A small image classifier, trained from scratch: soap at rate 0.0013.
Rows from block 13, named by matrix and row number. Rows with one number belong to one channel. Each number is 500 + 50 x the weight over its row's rms, rounded and kept within 0 to 999. All counts start at 0. Numbers have three digits each. After the name is the row's rms in percent of the matrix's.
# convs0: first 3x3 conv (model.blocks.13.convs.0.weight, 96x96x3x3), inputs 0-13, a 3x3 kernel for each
# convs1: second 3x3 conv (model.blocks.13.convs.1.weight, 96x96x3x3, transposed), outputs 0-13, a 3x3 kernel for each
convs0.55 114:541557490480548489525441450548470450502424551524526543462523410544442479529498558551545487424474530469413504455511621488513492544507505486570527540478558502486449481416464504462466519565487414516579434538537512558414540508412525453495502426598460555499541582507567475426548436473516448438519554573545510419545486533487441489424533510507528506560485513572392426568410417463553519
convs1.55 106:441482526423508530427452486561486531519415486562457579525474433530526494453447545458454446505542495425543481440438471463456480460443434517546485465481505553557570445409484481513467501464571482465538539455476422422369482511559569531476483473475545409484474521486415433492455492431550496467576612662523461487498542474539566532464487480539494567405488551568601537552557588583604601
convs0.56 118:500533483461523486490449540458501557535555506487538491598469433524473415610494489393514501469466552490549544509408431528453498542507425557488498460421509559549518443481452497526488545541428508424418570508486549476461543507459544458458587506499517482493502478514484495472364506538558535509435459527508524533546545504447502488473432491452532505577498437484422511505648479510517447
convs1.56 108:573544507511509514504436520382457587406436531385454483466453537472460456404491516466490487492517544506492478546475490536506477520543546524475497527461438524539474618524510561491519512477443423539467444502449481504505551533527519542531502548499485423549487515505608468542445449450401428436465482476545474547519515556498444414508430503560537597469441544499491442470514450566537539
convs0.57 100:604616470530581492464466504550497587620572575543546565495560428531526487566557470472452496508487445585514500481452555480412409499509450508488535505477565513512438489453499470478475501579569439517440486523428495456454561513584538528486496477333503510503530546455412496529468411489543449529490527434511536471516528524424566537511490462542546509448446471466470513474542532395448477
convs1.57 094:518561494459572449451578489461458442450508505442375481483465511439447538479505453542534482513536486550487543537530420492432493549483484560558574563582598465470423508483541538579499524465534548527473510548475416511458469526511425527458515559576566458464505485584504373452530506491455511398461492580517592559492551535523576649490538553383465482570499566496526452552535460500442480
convs0.58 134:456512540610488498576454394508525529500495411468539439491465468548513468520501540505474452476484445526510476509459523410455562518522486465551568523583554523546464512518465517485455609510461536581444591420550422537537452489468544612467563538466491499568500522480496506529485512483463571543489435494436509506473507504463517573452533520575517449467483448443422505486485476526546496
convs1.58 101:508446432527518459488469545392456431485421466497499480611566498490529539484508592571541581507548463539534454600541482502529447519495489445392557488495436594483466539508462548490507579543534574515550541468543541474472575540558465534462497524489480520502436468438517495471524442442467378460575465449485555501418477347509559497450549575540508542510602434415413401411438483473460453
convs0.59 105:571546550455477500455468443478490445584573434555525439477512513433446500447553535415543506443532531501483435453451539505450455497489479538501543465505484510454543450490537466410536540459577505494561447508549540470379570479477547471423503611465490461572434448500527533498525473398556602475541513446472463525552531442487531423418499604430473512558538431544555486484531445510555471
convs1.59 105:543516496527497545485521535632549600524496514506564559514477436600489486470515500462480489539509498574497561516486504588541513483430516535497578575569520489490475453465423468483480491470373486412415412514472504428457451478561535481442453467468465498597460514470426480451517576461527457491588514506509556525470440534566425436558542529505522469524589560442556512566512515457465545
convs0.60 090:473499379504531577526505475484482520511519552540528479568437525408475493481602484506559525498480484526511435454498577462529589436564419452544529575596535469515428459567504529622521491532423417545517595512465546505355483471518517509529511479454513520504527510609522462439397483468544484493374486511463512495476586575461513501496480451501460468426459506594489469459491469442443564
convs1.60 094:517524358389524475560477517495553583384484560537533476419556471555551528521478561455438508478480467461481477427456499411394416481439415512514502531509509469500431599553451433446538377557496474548519548517545549556441460547448515474567455470547393461490466532561471546519551567517537600539406503470524590544458493544483440473567487473464557439405503464586469604479542568582534442
convs0.61 094:468528499464430486499558477498538517582553540586562475459522477469489538463569511518459495476507428430505505463484590556501515530572505492535593462515511547399475556536534526415437373455475489499458468435458502475491461562418451551566365466472505489484458472482567498523504580538462439550481469502518561551507509519480426558449473630506548482525458509445501595534517544577552546
convs1.61 101:556410389483506514545478525496592562469563556375558447424480498476493518461500467503433567555419483486526500479508603617563469532515462375448503475465525578449460515459527500552536533527475432557474428541486529502576546595482599629555465534532537556475482525440508528516436520542449515358506547426598511547460490421479530529556553493460447522448544471564534571567428572602585499
convs0.62 085:501488492532454407547472518498517508547504545473501524466436453508462541477426464507431488544507479520515513455573465475485529501517456543547545532524470414544578458516522394423530573549516472482533549624416476437585482478533533478464431519440625490536542591419422528588548493476533475466526493550451584480523493519525497442438505442452456537636503539489499502454483455473523570
convs1.62 100:411453415395408430506488433522543545472500568532499493542449558527499518337517465475521501479479490422486461491567524560553477513492551644548455442440557522506540523493560512503477516542574516495496497460515518455516497482500486498560542507589569471481446445527450463443572534529535551556494445531466548523450541506532478449389433315500576538498504440520594479529544474354480461
convs0.63 082:572539503527522431504464486601459577558485483471517446402494451427477474484477500408550476501525506501579513644531490538473436519551502510513565459575503533559505483488508431589480522512533506519520445541477397479494527461568443503524437452532439433468444528439474476574512538526638586633496516526511462472496481460533457528429489441482547504440536479511525617541527499457470471
convs1.63 092:492494474515457415511537491480599543489456447542468486453518467459584572489555501562498576527547519549549585516516502471510450489452452549478565478503558484474483556491540507478455535460478526491497460547472482502512512530510498420497458485436441515544516547529630556530466411449473518473512454573614613503543529525553530524513490468542482525441416490411533423538535465513488420
convs0.64 093:466560498481498534546479539516436453486452398495574486567554526512574545463513487496554488548572500436515518497524550586495483511529468540596556544609550511486515504452573535410552500508452487521575452497568396417435537632315481522484590500579488566487535589453494571557481522480490570433523550540455560508573522572541525447507512460497513510503450415396480519490392555517385411
convs1.64 097:512521581499558515556587557504467486561555481530528539408498460453470467485458453533495539568486527593474566511537452420398421453542352514596614484583544500509478519439516521528532537544479497510546613540546509429425506576500649577519493539601515503528450532508459515511503512549467504513523507487491563538512490473335494533567556487510452477556507446467486545582519557560618538
convs0.65 101:534431473432493420537595492499516500452634525488575469404466557398508539440712466542458464501409494531424507532420555538475539479480533474513519478459445512560522446440568528413539565454385593540435571464416471382514398531479550506496466570458381514507442555542610538484399508495473583551527564520490526502468555453509471484456530455460550482439539523458481493444552477524566480
convs1.65 098:473507421524460527489458488467528465574556497489461494401477506376494423403505524557513537554538544533515525532532576524513510555603536523457494562573515581547531403481434435526509433485503529461541536549512492520569537581490513527453519542574496495535467415385503496558429427387405469427535555476437471496460501458506479564475484499462431478422561471329428565474469492484360628
convs0.66 098:455530567575516438528534534454471469507492511470587479484530454450459459528516408533496528516478536537405515530489529521627536466470509507546490444473460552520563410459548540448506392467578464475482457440503479476447491579486433552495477438462513503364557571465486473400555518482508576547546553504501506468556475515487441528519593606514527481529421399531440512590528457530546435
convs1.66 098:540624619510528487441524431483535626470553584421452504494493535482498464539459529526474523500483471581485456444519537482545497485521470496540561492527561448513516490532531474494591459524602497482439553490452390525449454562448449516546471482512453510414538552582466544492438481520450446429532593575440447515516519426496379459592632540521521496506533575515465548496449531482484487
convs0.67 115:407578504544536558514507423547539554443519519494511446427539486589536424534475494486534444512541457529535568523488447504555450461543549438419493536603484509434436467494447504564499452497484497489487425472502423569505549458500578535417458584543393557550524489551504456385379544575527517541496488417529487518511510544506457475509506449501424502525514572619493480484492496465486591
convs1.67 095:523543579468511498566577493445446469549495481492473459476459509473490494525466499464492543505473519434484456486560550492466513521531578429405453468449442439454526491462468486469522472439551392544531534410493470438419385474551517476506477470404451381630491454553398410471495494599512421535446482497540493405559546500505462504406476463445479440508444470539556488488575579501454649
convs0.68 085:496550515541461587498521539554495522552583509533626477511447489432514574555537506469483485493395476467515534566511532543503468521524572499606434491543549565549507540538512523555468492509485584519488474459563459496502484562533463488546514443429541506456622533520483514536513571542530522475544622549602600491585522564568576530570593446550496460486538551460513467465473589470359446
convs1.68 093:492450499504569469563520448517475470480450442562476519542553575588571510616504570479454510460472505446511483579495580487578597502472555555548540450538496518592590504563537461461572428455511449542411418508482500545535573425471535430481531562497461538393454487507505541534427540544405491582467565554490533466476479485500516483564521635450454519391490559515481465565523400504440443
convs0.69 090:542514457527522554455458584439415521467457451536465433475436607583543551626571459473548564486504516625510509500486477484421563435544490506516528555486507559455508469457459524477505508498605561541470480534497475546512557460445528557420596497493498480502526532499477505482423653551545507473581417465495530571465581611552578548588572476491505574506453495486442473449534483537602536
convs1.69 103:457510550504535523433548525422525409455531554492501529485509592536430483539554615449534476470481463497513560586523482517476489571466479437468515437539486508520503514527457622475472463553467450504499386470427430385484525634570435507630513521483504485503510476437501517532448484505488418436443510453571479518527502555525565579556584454499525412534523458511408512455554496518536504
convs0.70 110:537510532584489383443468538556489530543525519545577470447475509465491542379520531550499501494515499488474543512504502426477461432521468464533531514511490485514539483532485503482581524476413502498437465441447421542469514434485460542488561515618414411560428439612441656520530463607535525492557509398465400501511493550514513461482526577470448496511510478476475448469529500473519493
convs1.70 106:532464486502450435490555518494462502524574548480517569478445505498574539493454532540493442484442460457495469522459504465479509469464492478536526499579510549502491438580496494545399502483338474476392498483577452471528514479497454504490445593509467503626376464460582381358480420529512526438449411468486491504418501564530452609522454387497489495505434623486399396515540476442404509
convs0.71 119:526513470490526407457504517519521450456535515488471532453498505550488524547474528522575446479534453510456534468546428489405527550533488500523526587489492477483496578528441607446525610453484543448609497552465527528465444543505478450499528528508467425530512515482460571428498492500497462493506562516403570441493562462515478512497532503452575517426429532544514529514510440532505479
convs1.71 099:481437446538484487423408351593543476537537449532565563489567475446490593499599507547520567547433575547454559476499408499485511455555549501570474576486513412506427562518554479434554470515524509468478514442537526498428462433451423498516517454540510539411503507517537528537530562531485472460475554522473424535485503485477452459490587528489552518518550546500559439453484525409466471
convs0.72 091:540483569624515511541579626474482492490498503547478507477442493477493448501460522495499576502515544519428494507513549474487569526498474542602537512510574528512453433537498463473527563465512482482551443451628531428437483463579484417561525549384605490515554463500456572574497523566438552512473436509528533508652554478510521555516666670501485447516516312501591533448458571595489441
convs1.72 100:475457429544485468529456544449533509573478517516603478519544526474554454518502496476509489460464458517463536585514478502492449458552538491542520493502562405492517469496580497601540603546458496545500473524534406507491467521531469510580470442488532519503559443588552541555512492596501473511487477471456532521444451421577513493502614554530447464467486482536547461533493429422538553
convs0.73 093:502568470438377507478554509519558528511505493512585542533546482532467520442455517548459528456429546551429495441643536478527517546487568507490500473435556514512549546493443471478494457464474491476597492619429643536439407621400455495496490506510467527434478437413480448548505483563558518423394542555552468468572503527498505507559522477448561444418496555469463555456562487573501436
convs1.73 100:482510528464467454394350485452561457533532393431465481484520490481480489500517494487472474469493463511475528521487584472459544452532492519575479619472557483567534487480470569432484502525513490460461486508390461460563552438446465605454520487435497514450555464536474492580420510542474457504523559575468421327463460472452479454463528475478477473513469382549453478464537531399404561
convs0.74 092:497417455582491471432510474572533520465531415488441481495454526482434531474521504473509511523532556510471500479512542485490418433473411548545535482585503438458590440491559534556497559516448486513517507523447467591559571406445580488459570493462476541457561496463485484467463396541514473481573556498542562515471498499469552438591511587470589535492520414529536426455400522484489507
convs1.74 103:481461444499493481438529485525461525457524480500549514582509517413429505527444636556524508514547564555487523592514505483541655492507527428474454449462572606553523465471479511496421489575487491450495538577603580524492461495518440503464460498440531459499523526626465564455443480527517498597539537513478471531398431546560457546484526578588503545546487420523581475475449444469593497
convs0.75 086:536518581527513453517535508440405494464496467530592539538559548508544494462528454470568460366568539550491514571501474486503519506486420506482470564570512480445432458432506540437484597512484520552523492418638398424479510569527507477487516548551530467506569515488444508446440430482575459519416492448451443467544576510483539532481504473416536432457481559383438530595416302596550435
convs1.75 096:460426465526397511492523431513469503503511364384487445506526453480514576439491536559596491461554557524537524480437470493538478494432491568534576470481477521551499458438559524472509476559440525510441568509614543538554477583557588526539471512417509527513585524526506514574523517580520567475523497452500538572443512492540480485472463502490504534435407469502531526508535559571446528
convs0.76 086:479450488573534510450494537472430463538494474557541526468420570497472489514431510505480641448482466442524454503532547545537546514527445442496490492536521501504495477540525575449468491479418449487470421442458500514467497491462481478462528529513451400408444542500465468485531569479403476485439558546397436384536529472464395421533557563604524466566537445519546594396492455475453535
convs1.76 113:583430432538432530486571564435509493484528483532564443482486438539530521414549340574547535519562499507493592474538447575570524476529454408508616464505438513499463475469505485499474597541478507430476522613612399531505562431437584569557388546448429531551470602520541542478379492476477533465403477493506609491532595481476519423557529555610492605325408417568503525477555519416533486
convs0.77 085:496479436497476528571543536477490550506480478545523638471507448556517501527486433448479481489573504405509462480479527508510534568550584485562552492451536491474459461470487464504519465445512513471488438535465574493570583537438508548486532618502536496505507508452489481469455520535509540580485522484534431512545464471457454570507466549554603533477504590518454596505567506499538417
convs1.77 090:530424515482374393544515562551500497475565543505546470490527450418462343554489377521571538488520564511511514463556472470499452448445446513451474539437432507415518519560491489497523498531528454342489474482491515480519510453522450513488453491550463414487475468444472482565496486474475491553558487490526458440589465522575529502392426579481474603505553524584576547584498551580497581
convs0.78 092:487518490418434487477532493552659567544614477453414413499470435418460465506542458525492473487500484459484540566501463524583390498514586471491493380535544443487508451484533395464520470507466501439438551542456423628521576574532472404455510439376519492478455462491535506600492534452442531565486530516510556426511517502484526441495524427551547534415551479524507493534493468474500466
convs1.78 100:483440547528468583506482510472567450550591505618597495507486477542522486430502493494462516453479491386512477472454489460581444559562486492533496479488502505470547531498563514527541528545490432557536535499438617519554518506523520478519565535476491568458473492441484499404554522593517481468539574551442520403455510495444469439601525487514478515521487586473555590479555533482617574
convs0.79 080:444489508479493494524544516400481501507576501491489456438461496467498518439455469470474572513581566475516474490461496520507458519566530515502539519527563587512562459500495475492526455554515465457408450413432532465499436420382509506425389453368453429452483437472500521581495494530610483478426570469506506476476533464495552536444466473512568422573574525467485481534546581556490476
convs1.79 099:545604644597488507492573503538614619519605508458511441486533572474516450478536517426507429458513466471495520486537461470483416510417437510474522539521531589516529490493574560456582429426387439585441552583490545558411562370515501394393525439459467507549502460503470504497462550554412511570516513533474455402470528419613560493482477515439415469480514623419546490480493417490526508